config.yaml
vocab_size: 43
encoder_norm: "batchnorm"
encoder_activation: "relu"
encoder_stem: "single"
encoder_dropout: 0.1
text_encoder_bias: "all"
text_encoder_drop_path: 0.15
Rows from block 2 of the audio encoder of a small contrastive audio-text model, named by matrix and row number. Rows with one number belong to one channel. Each number is 50 + 15 x the weight over its row's rms, rounded and kept within 0 to 99. All counts start at 0.
After each channel's rows are labels from the 100 clips, of 14976, where the channel reaches its highest value: "top examples" is what is common among them. Only what is clearly more common there than usual is listed. The data: notes from a synthesiser with random patches. In brackets: how many of the 100.
# convs0: first 3x3 conv, stride 2 (encoder.blocks.2.convs.0.weight, 128x64x3x3, each kernel summed), inputs 0-63
# convs1: second 3x3 conv (encoder.blocks.2.convs.1.weight, 128x128x3x3, transposed, each kernel summed), outputs 0-63

convs0.56:72 51 45 47 22 58 39 71 39 38 48 61 24 41 49 29 50 50 53 38 51 67 32 37 76 46 62 53 43 50 34 57 40 37 33 55 40 08 47 07 58 31 29 43 55 28 50 44 63 31 54 41 44 36 45 35 41 15 59 48 38 46 62 62
convs1.56:49 54 37 65 50 69 49 74 60 79 97 30 84 53 56 60 50 45 72 70 42 74 62 44 54 60 45 45 37 34 45 67 71 67 28 28 56 60 54 46 55 68 42 60 48 71 31 63 27 65 60 34 42 65 54 73 53 44 50 53 45 21 51 52
top examples: filter wobble (50); high-pass (47)

convs0.59:55 34 18 41 41 27 49 32 28 33 58 46 62 23 48 54 68 56 54 52 56 25 39 37 32 43 85 52 56 65 65 66 52 49 34 81 38 55 58 45 33 44 44 44 56 45 36 45 40 48 25 90 71 49 61 33 64 39 69 39 29 48 44 39
convs1.59:44 48 65 43 41 40 43 16 77 18 58 41 24 51 53 41 60 36 57 51 77 46 67 45 06 61 56 20 40 43 57 43 34 59 18 66 66 43 26 47 28 43 38 11 41 33 51 84 63 65 44 56 62 93 42 43 57 44 57 52 67 31 53 39
top examples: glide (94); pluck (51)

convs0.100:29 67 74 60 62 27 67 27 80 46 66 61 58 68 46 92 28 59 38 50 66 52 48 40 52 40 19 54 64 53 46 56 51 71 47 64 45 72 39 51 51 52 34 46 69 29 72 31 30 66 39 51 43 48 46 57 31 63 73 51 48 47 35 37
convs1.100:52 61 81 62 42 44 56 57 46 68 51 68 53 70 28 14 41 59 50 65 31 70 32 34 46 48 67 67 36 61 70 60 41 67 59 57 15 42 39 07 52 59 52 64 39 17 37 38 76 40 52 77 52 60 32 28 09 44 48 62 56 24 37 52
top examples: pluck (68); triangle (31); square (28)

convs0.87:34 19 29 51 43 41 70 24 35 68 69 46 39 48 49 23 58 48 71 48 63 67 42 70 28 46 63 33 80 69 70 52 61 47 58 49 21 35 78 68 44 62 61 50 64 55 56 50 50 62 26 67 53 55 78 46 39 56 47 31 60 40 41 55
convs1.87:49 61 46 54 54 39 28 04 50 55 23 37 57 50 46 17 56 48 44 30 62 67 32 20 70 59 39 48 47 60 69 65 40 54 52 59 57 32 29 12 50 40 48 56 30 14 20 49 54 29 41 60 53 41 58 16 02 63 41 51 47 52 51 36
top examples: drive (56); triangle (35)

convs0.108:60 67 06 43 45 35 21 47 65 24 39 36 20 58 48 55 49 50 70 67 41 63 53 62 54 52 58 64 65 60 52 52 62 32 39 35 54 46 59 52 66 77 48 43 69 26 58 31 63 45 81 61 50 45 47 50 52 15 33 27 54 55 44 65
convs1.108:43 47 30 54 49 71 78 23 48 44 58 56 38 49 39 60 43 54 53 52 52 77 68 37 44 56 60 50 22 22 81 46 19 27 39 37 43 42 53 35 53 35 41 72 30 46 30 67 44 34 47 41 37 29 50 49 60 71 59 71 72 59 62 50
top examples: filter wobble (54); resonance (39)

convs0.74:52 43 48 51 64 59 49 46 40 63 56 44 63 43 58 28 76 49 61 47 60 64 56 46 54 59 80 63 61 66 48 57 48 60 55 50 44 53 68 78 42 53 98 68 46 99 53 45 49 77 49 81 64 44 71 56 41 56 42 42 63 44 51 69
convs1.74:50 49 70 49 78 22 16 06 47 46 24 52 50 47 55 00 49 53 67 53 64 57 29 13 60 43 43 53 56 50 41 43 40 52 50 55 55 37 41 23 47 34 51 44 18 00 34 48 49 45 51 53 50 38 40 20 11 52 52 48 51 55 43 46
top examples: triangle (39); square (31)

convs0.120:47 64 42 53 29 55 32 40 99 49 53 74 24 71 45 49 21 55 58 57 55 54 45 40 48 29 39 53 53 42 71 60 57 39 33 44 44 40 50 48 46 45 48 43 63 34 51 64 39 46 78 28 37 83 53 47 34 52 81 35 51 49 67 38
convs1.120:62 56 47 55 24 61 72 54 32 58 56 61 51 57 33 52 62 51 27 52 35 81 64 49 69 61 82 56 15 40 96 64 55 41 60 44 21 57 47 28 69 43 68 51 31 43 33 41 71 19 65 57 51 44 52 47 25 51 44 27 51 40 78 37
top examples: triangle (33)

convs0.36:67 62 55 37 30 44 64 57 50 43 66 42 33 60 63 43 40 40 51 41 41 65 43 31 69 35 56 44 50 29 61 56 13 54 33 34 50 22 56 25 51 54 20 35 56 27 80 54 63 40 37 35 30 66 18 59 61 57 45 39 20 63 54 61
convs1.36:53 85 15 38 44 66 66 55 47 51 56 33 57 51 66 76 43 44 47 74 23 61 65 32 66 71 38 50 42 36 55 63 67 66 60 43 45 40 34 29 71 51 52 76 27 81 36 42 39 42 61 52 37 33 68 81 39 78 41 45 48 42 61 40
top examples: drive (87); narrow pulse (37)

convs0.96:60 41 90 58 64 42 54 52 45 61 65 76 40 73 47 56 37 38 24 41 58 47 39 38 42 58 29 51 45 39 38 43 50 57 64 47 63 67 26 49 71 32 70 49 17 46 10 33 54 53 69 28 39 33 43 45 43 58 62 68 41 28 59 34
convs1.96:61 32 56 38 34 61 65 71 30 69 57 50 63 37 32 28 33 61 20 50 52 52 35 36 70 58 59 56 33 63 78 66 54 50 48 30 17 73 49 24 42 56 58 53 44 50 14 48 56 27 53 48 56 46 36 60 27 52 56 53 42 29 39 55
top examples: pluck (63); triangle (35); square (31)

convs0.6:37 37 20 50 34 55 38 46 26 36 28 45 53 28 42 36 45 72 33 60 74 31 50 49 23 30 60 34 60 89 49 47 63 49 49 52 21 34 67 47 36 59 47 52 48 53 43 52 62 50 32 71 82 37 63 45 27 54 53 36 47 46 25 36
convs1.6:45 58 47 41 49 35 43 47 82 21 35 43 56 36 59 41 64 20 65 17 66 34 37 39 25 32 44 36 48 36 36 30 28 37 39 59 60 39 47 56 44 81 41 41 42 45 51 59 43 62 30 52 31 66 50 32 49 51 66 66 65 52 45 40
top examples: glide (66); triangle (30)

convs0.47:44 21 58 52 57 49 54 49 32 76 45 52 61 28 43 20 51 40 41 43 66 51 55 25 55 57 51 51 49 43 58 44 74 62 87 66 41 41 68 74 55 63 68 50 44 79 47 35 47 84 40 68 55 30 71 42 24 56 31 50 48 62 58 25
convs1.47:57 35 49 27 48 40 19 13 39 58 26 45 52 43 45 19 45 50 34 49 50 58 21 30 63 47 48 52 43 56 42 42 53 56 49 48 42 40 53 35 59 27 48 47 45 14 31 36 50 46 48 54 49 25 45 00 17 43 52 36 39 45 52 52
top examples: tremolo (64); drive (56); filter wobble (45); oscillator: triangle (30)

convs0.15:39 46 54 60 49 56 54 51 71 29 53 67 44 39 50 67 26 64 53 61 80 41 43 45 37 33 05 38 32 81 58 54 83 46 59 34 30 83 53 46 46 45 54 33 55 48 26 54 62 58 57 28 46 55 77 49 39 38 36 45 28 46 40 49
convs1.15:53 49 60 43 09 59 55 54 66 55 52 41 45 64 62 05 75 42 33 30 53 35 27 22 39 48 60 51 55 53 66 50 15 15 44 59 43 50 24 24 50 74 53 25 47 46 45 67 54 53 54 57 49 67 25 43 29 54 53 74 60 53 48 56
top examples: triangle (41); square (33)

convs0.97:19 31 41 44 45 40 47 27 48 44 55 44 51 35 38 29 45 66 23 60 56 10 38 49 08 37 75 48 40 50 67 52 38 54 34 58 23 27 47 32 45 38 31 59 51 43 59 70 42 55 35 50 54 67 42 33 56 48 47 46 36 38 20 39
convs1.97:51 42 34 64 48 49 48 63 82 20 60 50 46 46 52 50 74 41 53 25 38 45 76 50 38 70 61 32 36 48 67 59 43 47 43 77 64 67 31 41 45 74 20 21 47 56 36 83 54 79 43 50 44 91 55 71 39 19 52 72 48 54 31 34
top examples: glide (100); pluck (51); harmonic FM (25)

convs0.123:52 36 50 53 53 61 46 58 37 50 48 19 56 45 49 34 70 24 60 52 33 65 66 56 56 57 88 64 61 47 56 53 27 56 66 46 41 53 75 59 47 50 83 74 56 99 52 56 60 65 45 84 44 46 41 42 69 57 54 51 56 55 49 55
convs1.123:49 54 65 26 80 17 09 00 38 38 35 56 46 45 50 08 52 41 69 53 54 58 42 15 51 35 34 49 54 43 40 43 45 48 54 50 57 33 40 43 43 19 52 44 16 07 29 55 49 57 46 43 36 33 38 31 27 54 39 48 36 60 47 49
top examples: triangle (46); square (29)

convs0.94:12 50 62 39 47 13 70 11 62 60 52 44 59 57 55 58 28 38 54 38 54 31 41 44 19 49 49 67 39 50 53 51 56 50 59 60 51 46 37 48 43 51 58 36 62 33 70 57 70 52 69 28 42 59 50 52 49 44 25 47 29 29 10 51
convs1.94:56 50 49 66 34 67 50 58 42 64 40 71 31 81 41 26 44 63 23 35 74 18 58 44 69 93 40 74 41 66 82 75 40 24 55 55 34 41 51 30 23 56 59 47 39 48 40 28 73 45 57 56 61 48 62 40 43 49 45 65 63 40 42 45
top examples: pluck (64); glide (54)

convs0.85:76 59 24 32 36 35 46 39 69 36 41 65 42 58 61 45 45 62 41 74 67 31 61 55 61 51 76 49 55 75 66 70 43 58 21 55 39 50 55 28 46 68 31 46 70 39 39 64 73 36 84 53 58 45 40 61 53 36 49 23 39 80 55 48
convs1.85:57 35 50 39 61 17 55 55 37 50 53 58 44 37 46 47 50 48 53 58 34 59 50 32 27 69 68 24 47 71 58 56 49 57 09 20 64 55 22 21 52 39 45 45 22 23 22 69 54 57 69 50 55 72 33 80 26 52 53 42 55 47 30 53
top examples: tremolo (53); filter wobble (48); resonance (41); oscillator: square (28)

convs0.29:60 54 85 36 49 61 22 61 63 56 45 72 52 74 43 45 61 38 24 57 21 57 63 34 61 38 52 41 54 58 61 51 28 55 46 42 59 28 47 41 34 35 35 51 33 45 47 55 54 41 40 37 43 49 14 24 63 81 50 74 37 70 65 30
convs1.29:43 56 21 65 58 42 61 79 50 77 55 53 35 39 43 52 58 45 48 58 34 23 45 25 43 44 57 48 42 55 57 43 76 45 72 47 49 58 68 40 61 61 36 57 33 81 28 30 40 60 47 42 50 40 57 73 30 61 45 49 17 55 23 55
top examples: glide (78); harmonic FM (30)

convs0.62:59 36 38 40 51 53 55 56 39 56 53 34 62 40 57 34 56 34 74 54 40 59 61 48 50 60 81 61 63 50 55 57 56 56 54 52 42 45 94 70 57 64 78 55 73 90 61 55 58 79 45 82 52 49 88 42 59 53 37 37 55 51 57 70
convs1.62:48 54 66 43 71 18 21 01 40 45 28 50 50 42 53 00 48 52 61 55 55 55 27 14 62 49 44 60 58 46 41 46 46 45 50 50 57 31 45 31 48 17 50 54 21 00 35 50 50 49 50 47 47 34 52 20 17 55 50 55 44 56 42 50
top examples: triangle (39); square (27)

convs0.7:56 28 29 49 42 61 59 39 63 69 72 45 46 30 48 18 48 52 67 45 56 62 45 47 64 31 49 44 59 53 60 39 69 54 29 44 48 26 72 62 15 64 52 56 64 50 56 47 60 51 10 57 46 55 84 41 35 58 17 51 68 66 62 63
convs1.7:53 59 37 49 40 45 34 11 43 50 38 46 66 40 30 32 43 39 28 49 44 50 20 35 55 59 45 55 53 59 67 70 47 51 47 38 55 27 52 12 55 23 56 55 31 13 22 51 48 31 41 45 40 32 73 29 07 60 41 50 39 65 55 51
top examples: triangle (32)

convs0.125:54 31 26 54 46 58 29 57 44 73 37 54 77 09 51 20 53 58 24 37 71 67 61 49 39 54 46 57 36 55 57 46 80 44 54 55 51 49 44 59 35 52 65 48 25 80 40 52 48 63 28 58 70 29 68 33 45 62 30 42 54 54 39 31
convs1.125:50 27 61 56 51 20 16 29 67 38 34 39 52 53 51 19 52 53 40 44 50 40 15 41 32 44 46 43 37 58 44 20 41 54 49 73 48 47 65 35 47 61 58 24 43 15 41 50 44 51 45 49 46 68 50 16 03 46 52 46 70 53 42 55
top examples: tremolo (65); vibrato (48); triangle (30); square (26)

convs0.40:44 55 19 27 41 49 48 46 47 50 43 60 48 24 51 46 53 52 19 58 59 00 34 65 36 37 64 24 48 56 45 62 42 48 52 74 23 43 52 31 34 42 27 67 64 51 32 51 50 42 62 24 51 49 54 36 46 26 70 34 34 45 42 42
convs1.40:64 57 64 36 41 44 55 75 73 32 72 67 66 51 51 45 65 17 47 23 07 33 52 45 35 89 73 41 42 33 58 58 75 48 16 62 52 54 38 34 48 53 34 16 22 47 37 81 54 65 64 63 49 64 46 82 43 30 45 65 48 70 49 43
top examples: pluck (81); square (29)

convs0.121:65 65 66 54 42 47 55 51 49 17 55 44 56 76 45 63 63 49 52 63 40 65 58 20 52 39 95 65 47 68 47 52 24 51 33 33 34 42 48 42 41 26 61 36 36 55 54 35 53 30 53 88 52 52 26 53 55 62 76 64 44 55 68 66
convs1.121:36 68 54 51 64 65 33 17 38 54 34 80 25 55 45 20 54 61 54 49 94 40 70 25 34 53 37 56 43 40 63 39 46 57 51 55 51 48 38 45 56 32 46 46 15 48 35 55 61 59 76 62 66 67 30 46 51 70 53 45 54 62 48 57
top examples: glide (45); inharmonic FM (36)